From a checkpoint of a small audio embedding model.
Training: 25800 steps, batches of 128, held-out accuracy 98%.
Rows from block 10 of a small audio embedding model, named by matrix and row number. Rows with one number belong to one channel. Each number is 50 + 15 x the weight over its row's rms, rounded and kept within 0 to 99. All counts start at 0.
After each channel's rows are labels from the 100 clips, of 14976, where the channel reaches its highest value: "lies over" is the class under the peak. Only what is clearly more common there than usual is listed. The data: single English command words and digits, spoken by a formant synthesiser in many voices. In brackets: how many of the 100.
# convs1: 3x3 conv (model.blocks.10.convs.1.weight, 192x192x3x3, each kernel summed), inputs 0-191
# convs2: expand pointwise conv (model.blocks.10.convs.2.weight, 768x192x1x1, transposed), outputs 0-153

convs1.55:54 50 26 16 37 50 43 61 54 27 15 25 56 35 55 48 58 37 43 26 39 19 43 40 22 53 44 53 50 43 46 43 38 32 51 12 44 43 48 59 16 49 50 33 38 50 43 54 52 51 23 22 31 44 30 65 34 28 13 53 63 29 32 47 51 44 18 48 54 46 36 25 41 47 52 61 32 56 52 60 32 54 59 62 43 29 44 39 27 35 43 44 58 27 60 42 53 58 45 51 58 33 52 49 11 49 39 47 49 43 53 30 51 12 40 63 36 32 40 61 30 36 53 30 37 33 36 59 51 22 40 46 04 62 38 43 20 53 56 46 42 49 58 38 34 43 49 69 47 35 24 57 39 52 67 45 59 38 62 44 26 42 32 29 40 38 20 43 45 47 45 36 36 37 46 13 56 36 41 57 41 21 38 51 39 51 49 41 37 52 33 40
convs2.55:39 25 50 50 50 52 50 41 59 50 77 50 50 28 50 50 50 50 50 50 50 50 50 50 50 50 67 50 51 51 53 50 50 15 50 50 27 50 51 50 50 33 66 50 50 50 78 50 22 67 49 50 28 50 50 26 65 50 50 53 93 50 51 51 50 69 29 50 50 59 50 50 87 50 50 80 60 50 50 57 28 50 50 56 54 50 50 50 54 50 50 25 50 36 50 50 50 50 50 47 48 50 50 50 50 19 99 50 75 50 58 50 50 50 28 50 50 50 67 50 50 78 40 50 50 26 30 40 80 50 20 50 50 43 48 25 50 50 35 50 50 85 57 47 50 50 46 36 50 50 50 81 62 54
lies over: /ɝ/ (33)

convs1.137:32 48 34 29 26 29 28 50 53 38 30 29 54 16 42 39 42 42 48 20 68 23 35 36 34 52 34 40 36 49 32 60 43 42 46 32 51 38 43 84 37 47 26 19 43 35 55 29 42 43 21 38 58 56 33 45 36 32 37 55 41 38 43 56 54 44 32 62 44 38 46 20 53 45 62 63 39 52 58 53 48 44 61 44 49 47 30 22 43 32 48 31 52 61 59 24 13 46 29 50 46 25 52 44 19 52 28 40 43 52 63 36 40 33 45 53 33 09 25 50 53 22 46 24 48 44 40 50 43 54 39 55 42 46 56 72 18 30 58 42 57 46 46 39 60 46 46 51 56 30 37 32 50 32 50 44 42 52 52 52 53 48 52 20 49 52 31 65 58 15 45 40 29 41 59 59 63 44 37 52 50 23 23 40 40 56 83 39 49 42 05 26
convs2.137:50 50 50 52 27 27 50 50 50 50 64 63 12 32 50 42 73 50 50 50 37 50 79 50 64 50 46 68 50 50 64 59 35 50 65 50 50 36 45 50 50 16 63 50 47 50 50 64 42 48 50 20 40 50 50 50 65 50 50 66 50 39 50 50 79 65 25 50 37 50 68 06 50 63 60 50 70 44 62 64 50 63 50 50 50 50 50 50 40 50 75 69 75 50 36 63 50 68 50 54 42 57 13 57 50 50 65 64 50 64 50 67 50 50 50 45 42 43 50 50 57 90 41 60 50 22 50 50 53 50 45 72 50 41 55 16 50 50 68 39 50 75 50 50 50 65 40 50 50 56 80 62 60 50
lies over: /ɑ/ (58)

convs1.59:60 35 54 53 60 28 36 31 24 19 54 33 42 59 48 35 66 33 39 57 23 45 54 50 36 55 45 58 48 57 61 58 56 29 31 57 53 38 37 34 33 34 62 53 48 52 55 54 46 38 53 17 34 50 61 53 38 80 50 19 39 48 63 60 34 35 40 32 47 22 37 30 38 27 42 40 59 28 47 28 49 50 29 38 23 23 29 61 35 34 30 51 37 25 43 49 34 01 50 20 48 47 59 62 48 53 46 50 62 59 40 37 46 49 63 41 58 41 64 36 28 61 45 55 41 21 38 40 41 36 48 37 39 58 54 49 40 51 12 39 57 49 42 52 32 25 49 43 59 56 47 57 19 59 45 67 75 32 33 53 43 18 44 57 20 32 48 33 11 52 61 37 71 32 40 33 17 37 62 68 53 25 57 48 42 56 43 54 52 42 66 21
convs2.59:37 50 52 50 50 57 50 50 38 50 62 50 55 55 53 50 64 50 50 40 50 45 39 83 54 68 50 52 27 50 49 28 64 32 50 58 19 50 50 50 26 50 50 50 50 50 50 46 50 43 50 50 63 66 50 20 56 28 42 29 72 63 27 30 50 50 34 52 50 37 50 50 50 52 37 62 50 76 50 50 50 80 50 50 26 40 50 50 50 37 37 32 26 46 25 50 50 24 50 50 71 50 72 50 59 50 50 49 50 50 42 68 50 64 50 82 50 50 72 70 44 50 51 50 50 57 50 50 53 50 50 50 50 62 50 50 89 50 50 23 42 34 60 50 30 50 30 67 50 10 62 56 50 50
lies over: /oʊ/ (42)

convs1.93:58 52 21 13 37 33 57 75 47 36 26 44 59 42 66 36 50 32 52 12 27 51 30 43 21 36 53 39 51 39 22 69 39 41 75 26 63 54 58 68 31 53 31 42 37 26 50 49 42 48 33 42 43 52 26 39 39 33 34 38 60 20 09 27 39 72 45 75 35 48 42 19 46 49 50 60 37 80 50 64 57 48 47 50 58 63 44 44 55 35 48 45 52 57 53 28 43 60 51 57 42 35 60 60 47 55 24 36 25 62 44 43 38 28 53 49 32 00 27 54 39 27 37 44 45 51 43 46 60 53 22 59 70 39 59 36 26 45 43 25 36 58 72 48 39 47 55 46 63 40 31 58 53 56 47 31 43 46 47 48 38 37 34 36 46 51 17 66 62 48 72 40 42 56 49 52 53 43 39 17 22 49 17 55 50 33 60 39 61 50 51 51
convs2.93:49 50 50 50 50 50 50 50 50 59 22 30 50 42 50 15 91 50 50 50 50 50 22 50 50 50 50 62 05 50 43 61 48 50 46 50 50 50 50 34 50 50 78 50 50 50 50 39 50 50 50 59 42 50 61 50 50 70 50 50 50 50 50 50 50 50 50 50 50 45 50 43 82 33 50 21 83 50 50 82 60 50 59 50 50 50 50 50 61 50 72 50 91 50 50 42 50 50 48 50 50 50 50 50 50 41 50 50 00 50 50 96 50 50 50 50 80 50 34 50 50 50 22 37 28 44 50 49 50 50 44 84 50 52 50 50 50 83 50 29 33 50 50 40 50 36 50 59 50 72 86 50 53 50
lies over: /oʊ/ (40); /ɝ/ (26)

convs1.40:35 40 33 39 22 37 28 49 52 35 29 31 38 24 34 45 38 51 41 19 58 28 53 50 23 37 32 35 24 42 37 42 44 42 48 39 44 50 56 48 22 54 39 38 65 41 32 28 32 58 20 31 37 48 18 31 27 27 33 37 54 22 34 50 23 42 51 59 45 40 45 30 50 46 37 55 32 53 57 49 67 18 45 39 67 40 36 26 35 26 33 25 56 56 37 24 34 44 27 54 40 39 48 39 34 40 36 50 52 36 31 49 33 24 31 40 47 38 26 49 44 16 30 30 48 37 44 32 58 53 55 45 56 32 40 60 29 33 47 54 36 35 49 34 37 33 47 39 40 40 30 40 43 42 33 39 22 43 50 52 47 24 33 31 57 33 18 49 55 26 58 53 34 29 36 47 54 44 37 42 57 39 37 38 23 54 63 30 53 30 23 53
convs2.40:78 37 50 49 20 36 82 33 50 59 35 43 22 38 50 36 73 50 50 50 37 50 56 50 50 60 50 73 50 50 50 72 46 50 61 71 50 40 58 50 58 31 50 48 50 50 50 50 43 50 29 27 55 50 43 50 50 50 58 61 50 60 50 50 70 50 43 42 48 66 50 50 50 50 73 50 65 50 66 62 45 88 58 28 50 66 50 29 50 66 69 44 50 50 50 50 54 50 50 50 43 50 34 47 20 47 50 50 45 42 59 72 71 59 50 48 63 36 50 50 44 86 50 50 50 27 50 50 48 18 43 50 50 66 50 20 50 50 50 34 44 50 50 43 50 50 50 50 50 42 89 57 50 50
lies over: /ɑ/ (31)

convs1.2:58 32 47 54 57 47 35 41 27 35 47 43 27 46 36 25 84 44 56 61 20 37 66 54 39 56 32 57 45 59 56 47 49 40 36 55 50 49 49 08 45 45 52 44 53 62 42 39 43 37 52 15 37 31 47 54 41 63 45 17 37 41 62 47 45 46 63 34 40 24 39 38 39 59 46 44 57 50 44 28 31 48 34 45 31 30 35 49 23 39 29 60 36 20 46 55 49 07 42 44 50 46 55 51 31 49 58 61 50 49 41 38 59 48 54 29 45 55 50 44 30 52 55 59 43 40 42 38 53 44 50 26 20 53 41 48 43 51 16 57 65 55 59 34 27 18 36 40 52 59 51 57 21 38 49 65 73 25 31 54 43 22 28 44 38 29 43 18 11 50 60 40 64 27 34 19 17 41 44 65 50 10 54 52 32 44 15 37 47 38 50 48
convs2.2:42 50 50 57 48 50 46 25 33 25 66 79 54 50 50 50 85 50 50 50 52 50 35 86 29 50 50 63 50 50 34 50 50 54 50 50 19 50 00 50 50 44 50 50 50 74 50 50 50 31 50 36 50 57 87 18 50 32 24 40 72 65 32 50 60 50 50 62 50 49 50 46 50 45 50 66 82 50 50 84 38 70 15 50 09 38 50 54 50 29 29 50 24 60 20 50 50 37 50 40 50 50 72 50 57 50 39 50 50 43 41 50 45 50 52 47 49 50 72 50 50 50 50 50 50 50 55 50 50 50 50 61 59 50 50 50 87 50 50 50 50 38 65 57 50 50 50 50 56 10 50 48 56 50
lies over: /oʊ/ (26)

convs1.118:59 33 32 37 51 27 55 38 47 35 37 51 39 35 41 35 36 47 73 32 61 53 40 62 34 29 58 32 46 28 37 44 48 61 56 58 40 54 51 44 42 75 49 52 17 25 42 55 51 51 47 31 84 99 25 42 25 38 36 42 34 32 62 19 32 06 57 78 17 57 43 34 32 29 53 96 49 38 57 65 31 55 36 46 57 48 46 70 58 49 29 45 50 58 40 24 30 61 56 68 31 52 53 67 53 54 44 35 27 50 36 46 23 26 54 40 43 44 52 38 51 36 55 77 47 55 46 43 45 69 51 39 57 38 38 47 46 48 35 32 37 53 40 55 43 45 65 44 39 59 37 24 82 22 42 48 27 41 72 49 43 42 45 62 90 59 34 60 67 29 57 50 42 54 54 59 64 47 58 54 42 68 69 51 37 48 38 37 63 44 43 56
convs2.118:50 50 42 65 25 39 50 36 50 56 50 54 50 64 30 00 87 82 50 69 51 50 50 50 41 34 50 99 50 21 72 50 48 99 78 66 50 49 50 50 50 38 50 40 79 48 08 74 65 50 50 31 50 50 50 50 50 50 50 93 52 50 50 55 66 43 37 50 48 50 50 29 50 50 80 50 68 33 52 79 77 50 50 50 50 50 74 50 50 42 72 90 67 48 50 34 73 68 55 46 50 65 06 50 50 50 50 50 50 50 52 87 50 50 78 50 43 59 50 50 80 76 58 68 50 60 73 50 50 50 50 50 33 41 50 62 50 56 60 51 51 50 71 50 78 50 13 50 61 50 80 50 50 50
lies over: /ɑ/ (59)

convs1.185:56 73 50 01 48 35 45 90 70 26 37 49 50 44 81 28 65 31 61 36 33 54 25 48 37 45 27 48 35 46 32 58 40 36 48 29 55 62 59 72 52 51 42 54 10 27 53 49 44 57 32 47 43 49 41 32 61 53 55 48 36 34 18 26 40 60 48 42 48 49 42 20 36 62 41 62 46 66 48 69 39 30 56 36 42 13 52 64 41 58 69 55 49 61 60 53 42 71 47 52 24 60 40 61 63 44 23 43 47 59 54 31 70 39 58 47 13 29 53 74 38 37 49 64 31 36 30 44 56 45 19 69 46 26 46 66 18 36 62 31 41 50 54 42 68 17 55 41 52 33 47 34 46 49 49 63 59 71 52 38 47 62 64 61 44 44 42 27 39 51 69 28 27 48 56 69 65 26 53 36 31 38 46 76 48 38 63 55 42 48 48 42
convs2.185:50 50 67 15 64 71 35 59 47 38 50 41 46 31 72 50 78 50 26 66 29 29 46 50 50 80 50 48 50 59 12 50 50 50 50 75 50 50 50 20 50 45 80 60 68 50 50 13 50 64 56 41 52 50 65 32 27 50 29 44 35 61 15 50 50 76 50 50 50 50 25 50 38 50 50 50 50 50 63 75 50 82 37 20 50 18 50 50 50 50 50 50 43 45 61 41 34 51 78 50 50 08 50 50 50 29 37 51 50 50 50 68 50 50 62 60 75 39 35 50 32 50 23 04 50 34 41 46 50 50 27 44 50 86 50 50 50 50 50 58 50 44 73 50 35 25 50 62 50 50 80 77 57 50
lies over: /ɛ/ (25)

convs1.169:41 46 29 08 34 40 46 41 33 19 31 32 49 55 48 43 54 45 33 38 44 33 33 45 29 60 32 08 33 66 00 57 31 39 54 26 61 48 53 56 39 55 34 39 48 22 46 30 49 55 16 31 30 52 42 49 40 38 41 49 42 35 12 53 50 51 51 43 58 45 31 17 45 54 53 53 37 51 47 55 53 29 44 50 59 31 51 41 37 38 43 56 47 43 49 45 34 39 28 53 42 40 62 44 26 56 12 18 59 50 43 27 45 42 44 42 51 49 40 58 24 25 21 37 36 33 33 36 59 46 50 40 35 54 51 69 19 36 52 56 57 44 62 42 36 32 23 49 63 30 31 67 44 43 54 17 42 41 62 58 19 40 35 42 42 34 36 41 40 34 58 34 34 28 37 46 37 34 29 26 52 33 40 51 35 52 63 50 34 32 46 60
convs2.169:69 31 50 50 26 50 77 50 46 60 91 58 36 55 44 50 50 50 80 47 50 50 50 50 50 47 48 50 72 50 35 96 50 50 47 50 50 50 99 50 91 50 50 42 50 45 58 50 50 39 28 59 50 50 50 50 50 39 50 69 50 50 50 71 50 51 32 50 50 78 54 50 65 93 50 84 50 50 43 50 32 50 48 55 50 77 50 25 50 50 50 50 50 50 27 50 35 50 44 50 50 50 50 50 34 42 65 50 85 27 50 50 67 44 50 50 50 50 50 55 25 50 50 50 50 40 37 49 50 99 68 50 50 50 50 50 51 50 50 50 50 84 50 57 50 48 50 59 50 50 50 49 44 50
lies over: /n/ (26)

convs1.98:41 43 45 44 59 54 36 53 39 37 54 58 14 31 39 21 67 28 39 44 13 43 58 44 33 40 19 55 29 39 39 56 45 43 33 54 45 54 58 31 52 55 56 46 41 48 38 22 35 42 53 16 55 57 53 58 48 52 45 17 25 58 60 39 41 62 73 51 45 15 37 46 34 82 51 61 52 58 73 27 42 33 37 40 22 23 20 44 31 40 41 25 35 52 21 52 30 32 22 50 43 39 71 63 26 69 51 61 44 35 39 46 52 51 49 18 38 33 60 78 45 54 40 44 43 39 43 35 59 40 40 31 61 54 35 36 37 30 32 38 38 44 81 43 53 17 35 48 46 54 51 56 27 40 39 63 83 38 40 61 42 38 55 49 45 51 31 66 54 39 72 47 43 46 26 52 38 39 42 52 46 24 42 51 26 56 35 32 53 21 32 59
convs2.98:50 50 38 60 50 84 50 15 50 31 72 50 50 55 50 50 50 50 50 50 50 29 50 65 50 50 50 50 27 80 50 25 40 27 58 68 37 46 12 50 00 48 70 84 50 64 50 50 37 48 60 50 45 63 50 28 24 28 24 38 50 50 50 35 35 56 50 50 50 42 06 50 50 57 13 71 50 50 78 50 61 50 50 63 30 35 50 61 26 50 30 50 50 50 50 50 54 50 55 50 46 50 70 50 50 58 50 50 70 60 49 50 50 60 50 46 61 40 61 50 50 08 39 50 50 48 45 44 50 50 50 28 64 42 00 44 76 50 76 09 50 41 50 50 50 50 50 83 55 22 52 62 50 71
lies over: /oʊ/ (28)

convs1.68:34 67 20 56 30 24 26 53 64 42 28 48 45 21 43 49 31 50 34 24 67 15 46 44 16 47 26 59 27 36 66 59 40 61 63 55 37 52 43 75 26 56 47 27 31 53 47 25 45 57 30 50 70 74 27 42 43 24 18 52 57 12 52 56 44 47 32 74 52 31 59 31 62 52 40 83 47 51 55 55 62 28 49 44 46 39 35 24 41 42 56 34 40 53 44 29 22 62 30 60 30 21 48 45 31 40 48 58 48 64 41 52 39 17 44 40 51 30 24 51 55 19 69 30 55 49 49 53 50 45 50 59 45 33 53 44 40 36 53 49 38 51 60 28 55 41 45 34 28 55 37 29 60 41 38 63 17 47 55 56 50 47 47 35 61 46 17 57 72 34 47 54 53 32 33 50 68 50 57 49 53 30 34 47 41 53 52 48 51 31 14 42
convs2.68:50 32 50 50 50 29 50 50 50 65 50 58 50 31 50 36 70 50 50 44 18 56 74 50 70 59 36 63 48 50 50 57 41 48 57 59 50 29 50 50 50 20 62 50 53 49 40 50 28 52 50 07 45 50 37 50 50 31 50 50 50 50 50 50 67 50 22 50 50 41 57 05 50 50 72 50 63 50 65 56 43 72 55 50 50 50 50 50 50 62 78 78 69 62 50 50 50 62 50 50 51 50 50 50 50 37 49 75 50 66 57 65 50 50 68 39 44 44 35 50 69 91 43 50 50 18 50 44 50 28 40 60 29 45 50 24 77 50 68 29 50 50 50 35 50 50 50 50 79 50 76 65 53 50
lies over: /ɝ/ (25)

convs1.60:51 26 37 21 56 59 42 42 38 38 23 18 40 44 25 41 55 44 24 32 57 40 36 34 34 52 35 23 37 44 21 49 35 53 49 45 75 54 56 62 34 52 46 58 50 09 40 39 40 54 50 47 30 64 43 06 30 42 33 37 52 31 33 45 19 58 49 21 42 44 46 37 48 65 25 63 39 49 52 39 62 33 38 24 72 36 49 39 25 42 21 45 48 28 41 39 48 45 36 52 35 52 48 46 55 60 17 31 50 47 26 45 48 49 40 21 40 33 47 55 50 40 42 60 35 35 38 32 46 25 54 39 39 15 53 57 38 41 43 48 53 32 50 50 30 49 36 24 73 20 24 40 31 47 28 50 53 37 80 43 26 46 47 60 44 41 37 32 33 49 59 36 34 39 32 31 41 36 53 24 50 27 56 36 33 45 51 33 34 38 45 41
convs2.60:47 50 56 50 70 50 50 50 50 50 71 26 50 50 50 50 50 50 41 50 50 50 39 50 50 91 63 50 87 36 00 19 50 50 50 50 50 50 50 50 50 50 13 50 50 50 49 08 50 50 50 50 50 50 54 50 50 51 50 50 34 36 50 50 50 39 50 63 50 50 38 50 50 93 50 72 66 50 50 54 50 35 25 50 50 07 50 60 23 38 50 44 50 50 50 50 08 43 99 50 50 08 50 50 54 45 50 60 50 50 99 74 37 50 50 50 50 50 50 50 50 29 50 16 50 44 65 48 27 50 51 50 50 50 50 52 50 11 50 50 50 50 72 37 50 20 50 74 50 50 50 50 76 29
lies over: /ɝ/ (30)

convs1.89:43 83 44 24 53 51 37 77 55 52 43 51 50 27 77 52 49 49 34 42 40 36 12 13 39 54 25 50 39 49 52 56 12 34 66 16 54 51 51 60 49 44 41 46 48 45 43 33 56 51 37 30 20 37 40 47 65 40 41 56 58 34 11 49 56 80 42 34 58 38 46 44 52 74 56 65 40 67 45 40 55 38 48 56 51 35 45 43 12 45 74 40 53 19 56 37 62 51 32 49 55 53 62 49 34 49 23 46 55 53 56 39 59 50 46 72 61 21 26 68 39 47 64 34 46 37 42 63 59 03 34 56 23 48 52 62 37 51 46 48 45 57 78 43 63 32 44 58 45 07 41 57 31 53 48 50 51 46 48 34 51 61 50 41 35 36 35 21 35 35 52 41 22 35 41 37 56 43 37 35 28 20 39 76 32 55 55 49 29 34 45 42
convs2.89:50 24 50 50 50 24 14 50 61 62 56 50 21 29 71 67 50 21 50 62 33 50 50 50 50 45 50 50 50 50 50 48 25 37 63 50 50 42 50 54 50 30 55 50 50 72 71 50 50 59 74 34 15 43 61 50 50 36 50 53 50 20 50 46 76 80 28 50 46 50 50 50 50 50 50 50 50 50 68 50 50 47 50 50 39 26 25 50 50 50 50 56 50 30 50 50 43 62 50 50 40 50 50 50 99 27 88 71 62 57 50 50 50 50 50 50 48 43 50 50 50 87 46 50 50 34 19 39 50 50 42 50 50 29 50 25 72 50 50 42 50 73 63 50 12 50 50 50 91 50 69 68 76 50
lies over: /ɛ/ (40)

convs1.128:28 25 39 58 62 65 37 41 12 46 62 60 39 44 54 48 84 43 36 26 39 44 53 33 29 52 33 58 44 54 61 64 42 60 49 67 77 52 28 22 49 38 45 42 68 55 52 43 49 47 64 33 29 38 26 67 31 55 48 48 54 64 66 53 56 23 50 36 51 33 31 62 37 58 52 41 50 44 44 38 55 53 46 49 43 38 29 60 22 27 20 46 42 08 49 24 31 14 36 51 63 41 67 68 36 73 64 58 57 43 49 33 72 49 43 37 64 36 66 38 34 57 52 62 47 23 45 37 32 43 54 41 44 69 67 40 50 46 41 49 63 49 57 46 17 38 35 48 74 50 40 63 29 54 48 62 83 26 43 59 53 24 22 45 48 48 28 39 32 45 50 42 56 57 42 11 16 42 52 62 47 34 23 62 33 30 27 33 32 42 34 43
convs2.128:26 50 34 67 45 50 33 21 49 30 55 41 30 54 50 48 50 41 50 61 50 29 57 94 31 11 50 50 30 50 46 40 41 50 50 83 18 54 50 50 50 41 50 90 60 71 57 48 50 50 69 76 42 42 64 12 50 50 30 48 75 43 50 50 50 50 50 88 42 44 50 47 50 50 24 56 50 53 81 50 70 50 50 50 07 50 50 71 50 41 30 57 35 50 50 50 61 61 31 65 30 44 56 57 72 52 50 44 50 50 31 56 25 71 50 43 33 35 50 31 50 50 62 54 50 63 50 31 76 70 50 33 50 25 50 50 85 45 65 51 50 59 76 62 50 50 50 43 50 26 50 50 70 44
lies over: /oʊ/ (36)

convs1.84:61 53 62 61 33 23 26 36 40 67 52 48 38 45 32 59 54 61 46 46 63 45 45 41 56 81 32 47 33 71 55 61 44 43 39 63 71 44 39 41 51 48 65 33 48 43 37 30 51 35 54 66 63 51 39 67 43 53 50 38 32 53 62 68 49 24 22 67 55 36 42 61 45 39 68 60 62 38 43 51 71 27 36 76 47 47 40 39 65 34 49 48 39 41 43 55 00 34 38 43 75 34 41 41 26 42 54 27 74 49 30 51 21 53 59 48 65 35 36 11 56 51 54 33 64 44 68 44 27 49 55 55 65 62 74 56 72 08 51 70 79 61 00 21 47 34 42 51 67 69 50 47 81 42 74 33 41 35 47 49 46 33 49 20 48 54 50 61 64 50 51 56 63 45 26 45 37 65 47 29 62 47 38 47 27 72 38 43 65 37 45 36
convs2.84:50 50 50 59 50 64 50 51 50 50 50 48 50 66 50 50 22 50 50 50 50 50 50 31 84 50 50 50 50 50 67 50 50 50 25 50 83 50 50 50 50 50 50 47 00 50 34 50 50 50 50 60 50 50 50 71 50 61 50 50 50 50 50 99 31 50 79 62 37 50 37 34 33 50 50 50 22 50 50 28 50 12 50 79 71 50 60 50 99 54 80 50 50 76 45 50 50 50 50 50 50 50 50 50 50 54 50 50 50 49 53 39 48 50 50 16 39 50 50 50 50 50 50 37 60 58 50 50 50 50 50 44 61 50 36 87 30 50 50 50 60 68 50 41 50 39 92 50 61 63 20 40 24 50
lies over: /oʊ/ (36)

convs1.22:49 62 61 20 51 64 60 49 79 68 54 66 52 44 61 63 38 69 49 69 64 51 49 38 65 36 49 46 46 34 58 31 41 66 60 43 32 81 72 60 55 57 54 53 53 61 53 45 43 74 56 55 59 73 71 24 78 43 56 52 58 52 45 75 52 50 60 49 57 42 74 64 71 27 39 64 42 67 79 67 47 59 59 42 36 59 43 48 71 69 70 38 68 62 53 62 47 76 52 88 54 57 56 61 40 54 23 55 52 50 57 75 33 54 51 66 53 21 45 29 73 49 58 55 69 80 71 66 64 62 50 69 67 25 25 43 70 54 83 65 26 49 50 61 72 60 67 73 35 34 58 42 52 44 60 55 41 70 67 38 66 75 72 49 75 69 77 42 41 41 58 75 47 71 47 59 80 73 73 38 61 68 55 60 44 61 62 59 41 47 35 76
convs2.22:50 50 60 50 50 50 50 50 77 50 50 20 50 68 13 50 50 34 45 50 50 50 32 50 50 50 50 75 64 83 53 63 50 53 36 50 50 50 50 45 50 50 75 47 50 42 37 51 32 11 64 50 50 50 50 28 50 90 46 28 50 38 90 50 50 50 50 50 50 50 36 22 50 50 50 50 69 39 50 68 50 51 50 79 40 50 23 68 50 69 50 50 62 40 68 22 41 50 10 11 35 39 65 00 50 61 52 58 50 38 50 51 29 50 55 50 50 50 23 56 50 50 28 27 61 75 50 50 65 90 68 50 50 42 43 88 45 15 50 50 21 50 50 60 18 34 72 50 47 50 50 29 78 50
lies over: /ɑ/ (40)

convs1.5:50 52 26 48 47 46 33 63 18 32 39 47 46 39 67 46 71 52 38 15 53 25 38 19 15 26 32 63 33 45 57 54 36 58 53 39 55 50 54 55 31 43 54 31 45 63 44 40 46 49 36 18 35 53 25 71 59 47 32 46 49 32 58 44 55 58 57 28 45 40 40 30 46 66 57 50 48 72 47 43 54 46 44 67 36 14 37 48 00 33 41 38 49 15 48 32 45 20 36 47 55 25 64 62 14 51 51 57 36 57 36 42 64 31 55 59 44 48 45 63 35 49 51 53 43 36 43 43 57 29 48 51 28 68 34 37 29 45 48 63 52 49 70 43 36 23 39 59 57 55 29 59 25 41 53 53 68 32 68 46 35 41 29 54 48 50 17 25 38 33 58 38 44 31 40 25 50 42 58 66 50 16 19 65 20 59 43 40 45 48 39 53
convs2.5:50 50 50 50 26 50 54 50 50 39 50 50 18 42 70 50 50 50 50 64 56 19 50 50 50 43 67 77 35 71 34 50 29 32 50 82 50 44 39 50 50 34 65 80 50 92 74 28 50 59 50 50 30 32 50 24 50 30 19 50 50 50 50 67 50 50 35 74 39 66 21 50 92 67 50 50 59 67 91 61 48 50 50 50 37 50 21 50 50 50 28 45 50 50 50 50 40 50 50 50 31 26 67 50 50 29 88 58 62 50 51 50 50 79 42 50 50 27 69 20 42 50 37 45 50 36 36 30 93 50 45 50 44 50 50 13 72 50 50 40 50 85 65 50 50 22 50 41 50 48 50 58 65 50
lies over: /ɝ/ (26)

convs1.61:36 74 36 69 63 51 65 90 49 47 30 45 24 25 64 48 05 56 64 26 58 47 51 61 23 42 49 56 47 40 65 31 64 61 51 69 38 67 75 62 47 60 42 49 55 63 37 40 43 77 45 75 67 53 21 26 33 41 42 23 80 34 68 45 30 65 44 62 53 33 64 47 60 70 38 64 48 68 59 58 56 40 28 31 41 54 22 38 81 40 48 35 35 52 24 32 55 53 50 74 46 47 54 58 55 33 52 66 49 40 24 51 59 46 45 42 60 37 31 70 51 50 73 56 49 49 51 39 61 50 40 66 53 39 35 69 38 61 51 55 36 43 77 72 46 38 63 47 31 61 23 16 75 53 27 62 25 47 42 40 54 39 30 37 48 56 29 75 64 24 67 55 46 63 25 32 54 53 62 58 54 42 51 62 39 39 55 42 75 35 28 47
convs2.61:50 50 40 75 25 25 27 19 70 51 50 18 43 51 69 50 50 50 21 70 50 21 50 50 50 48 50 50 50 50 23 50 49 50 50 54 50 42 71 50 50 53 50 75 55 74 76 30 50 50 50 50 34 50 50 50 52 50 27 50 50 19 74 53 74 50 38 62 54 50 09 50 93 50 51 50 50 50 60 50 54 50 50 51 50 43 50 50 35 45 50 63 50 23 84 50 50 76 66 52 40 50 50 50 80 50 50 50 50 28 50 50 50 56 50 50 56 46 49 36 19 72 50 50 50 58 50 52 60 54 27 50 32 46 00 50 50 50 50 50 50 85 50 50 36 19 50 50 50 50 50 50 50 40
lies over: /ɝ/ (26)

convs1.31:63 56 52 18 45 29 61 63 76 49 26 33 54 60 88 61 21 59 52 51 57 66 59 36 53 43 56 52 34 47 19 46 48 35 61 18 50 69 55 68 36 34 32 57 63 55 62 35 45 67 42 56 61 62 51 26 56 31 36 39 52 31 37 44 33 62 64 58 34 42 61 44 64 48 45 46 26 76 70 57 49 42 40 58 58 55 50 45 69 69 61 63 27 55 46 70 39 74 46 74 48 59 58 58 60 56 12 60 23 60 50 60 53 36 61 59 23 16 26 62 59 30 54 51 65 63 59 55 56 80 28 83 34 31 39 71 46 18 80 57 38 42 59 62 75 49 42 58 42 42 49 48 57 59 56 53 17 75 56 50 44 65 51 33 59 76 55 43 56 66 64 58 50 41 49 46 81 56 37 26 59 72 47 87 58 49 64 65 51 36 62 37
convs2.31:50 16 48 50 13 50 50 34 55 50 50 50 25 42 50 50 83 50 33 73 50 37 50 49 50 28 50 50 50 52 50 50 50 50 37 50 50 64 50 47 50 43 50 54 45 59 50 41 50 50 50 61 50 50 50 54 67 50 50 50 56 50 80 88 50 50 50 81 67 50 12 03 65 50 50 52 50 50 66 78 50 33 50 50 50 50 50 72 50 50 50 50 50 50 50 50 50 66 32 50 50 50 67 50 50 50 50 88 50 30 32 55 50 82 50 41 31 50 39 33 50 50 50 50 72 50 50 32 29 69 50 50 50 02 39 55 44 13 50 31 31 50 43 50 50 12 73 50 50 52 79 57 46 77
lies over: /ɝ/ (27)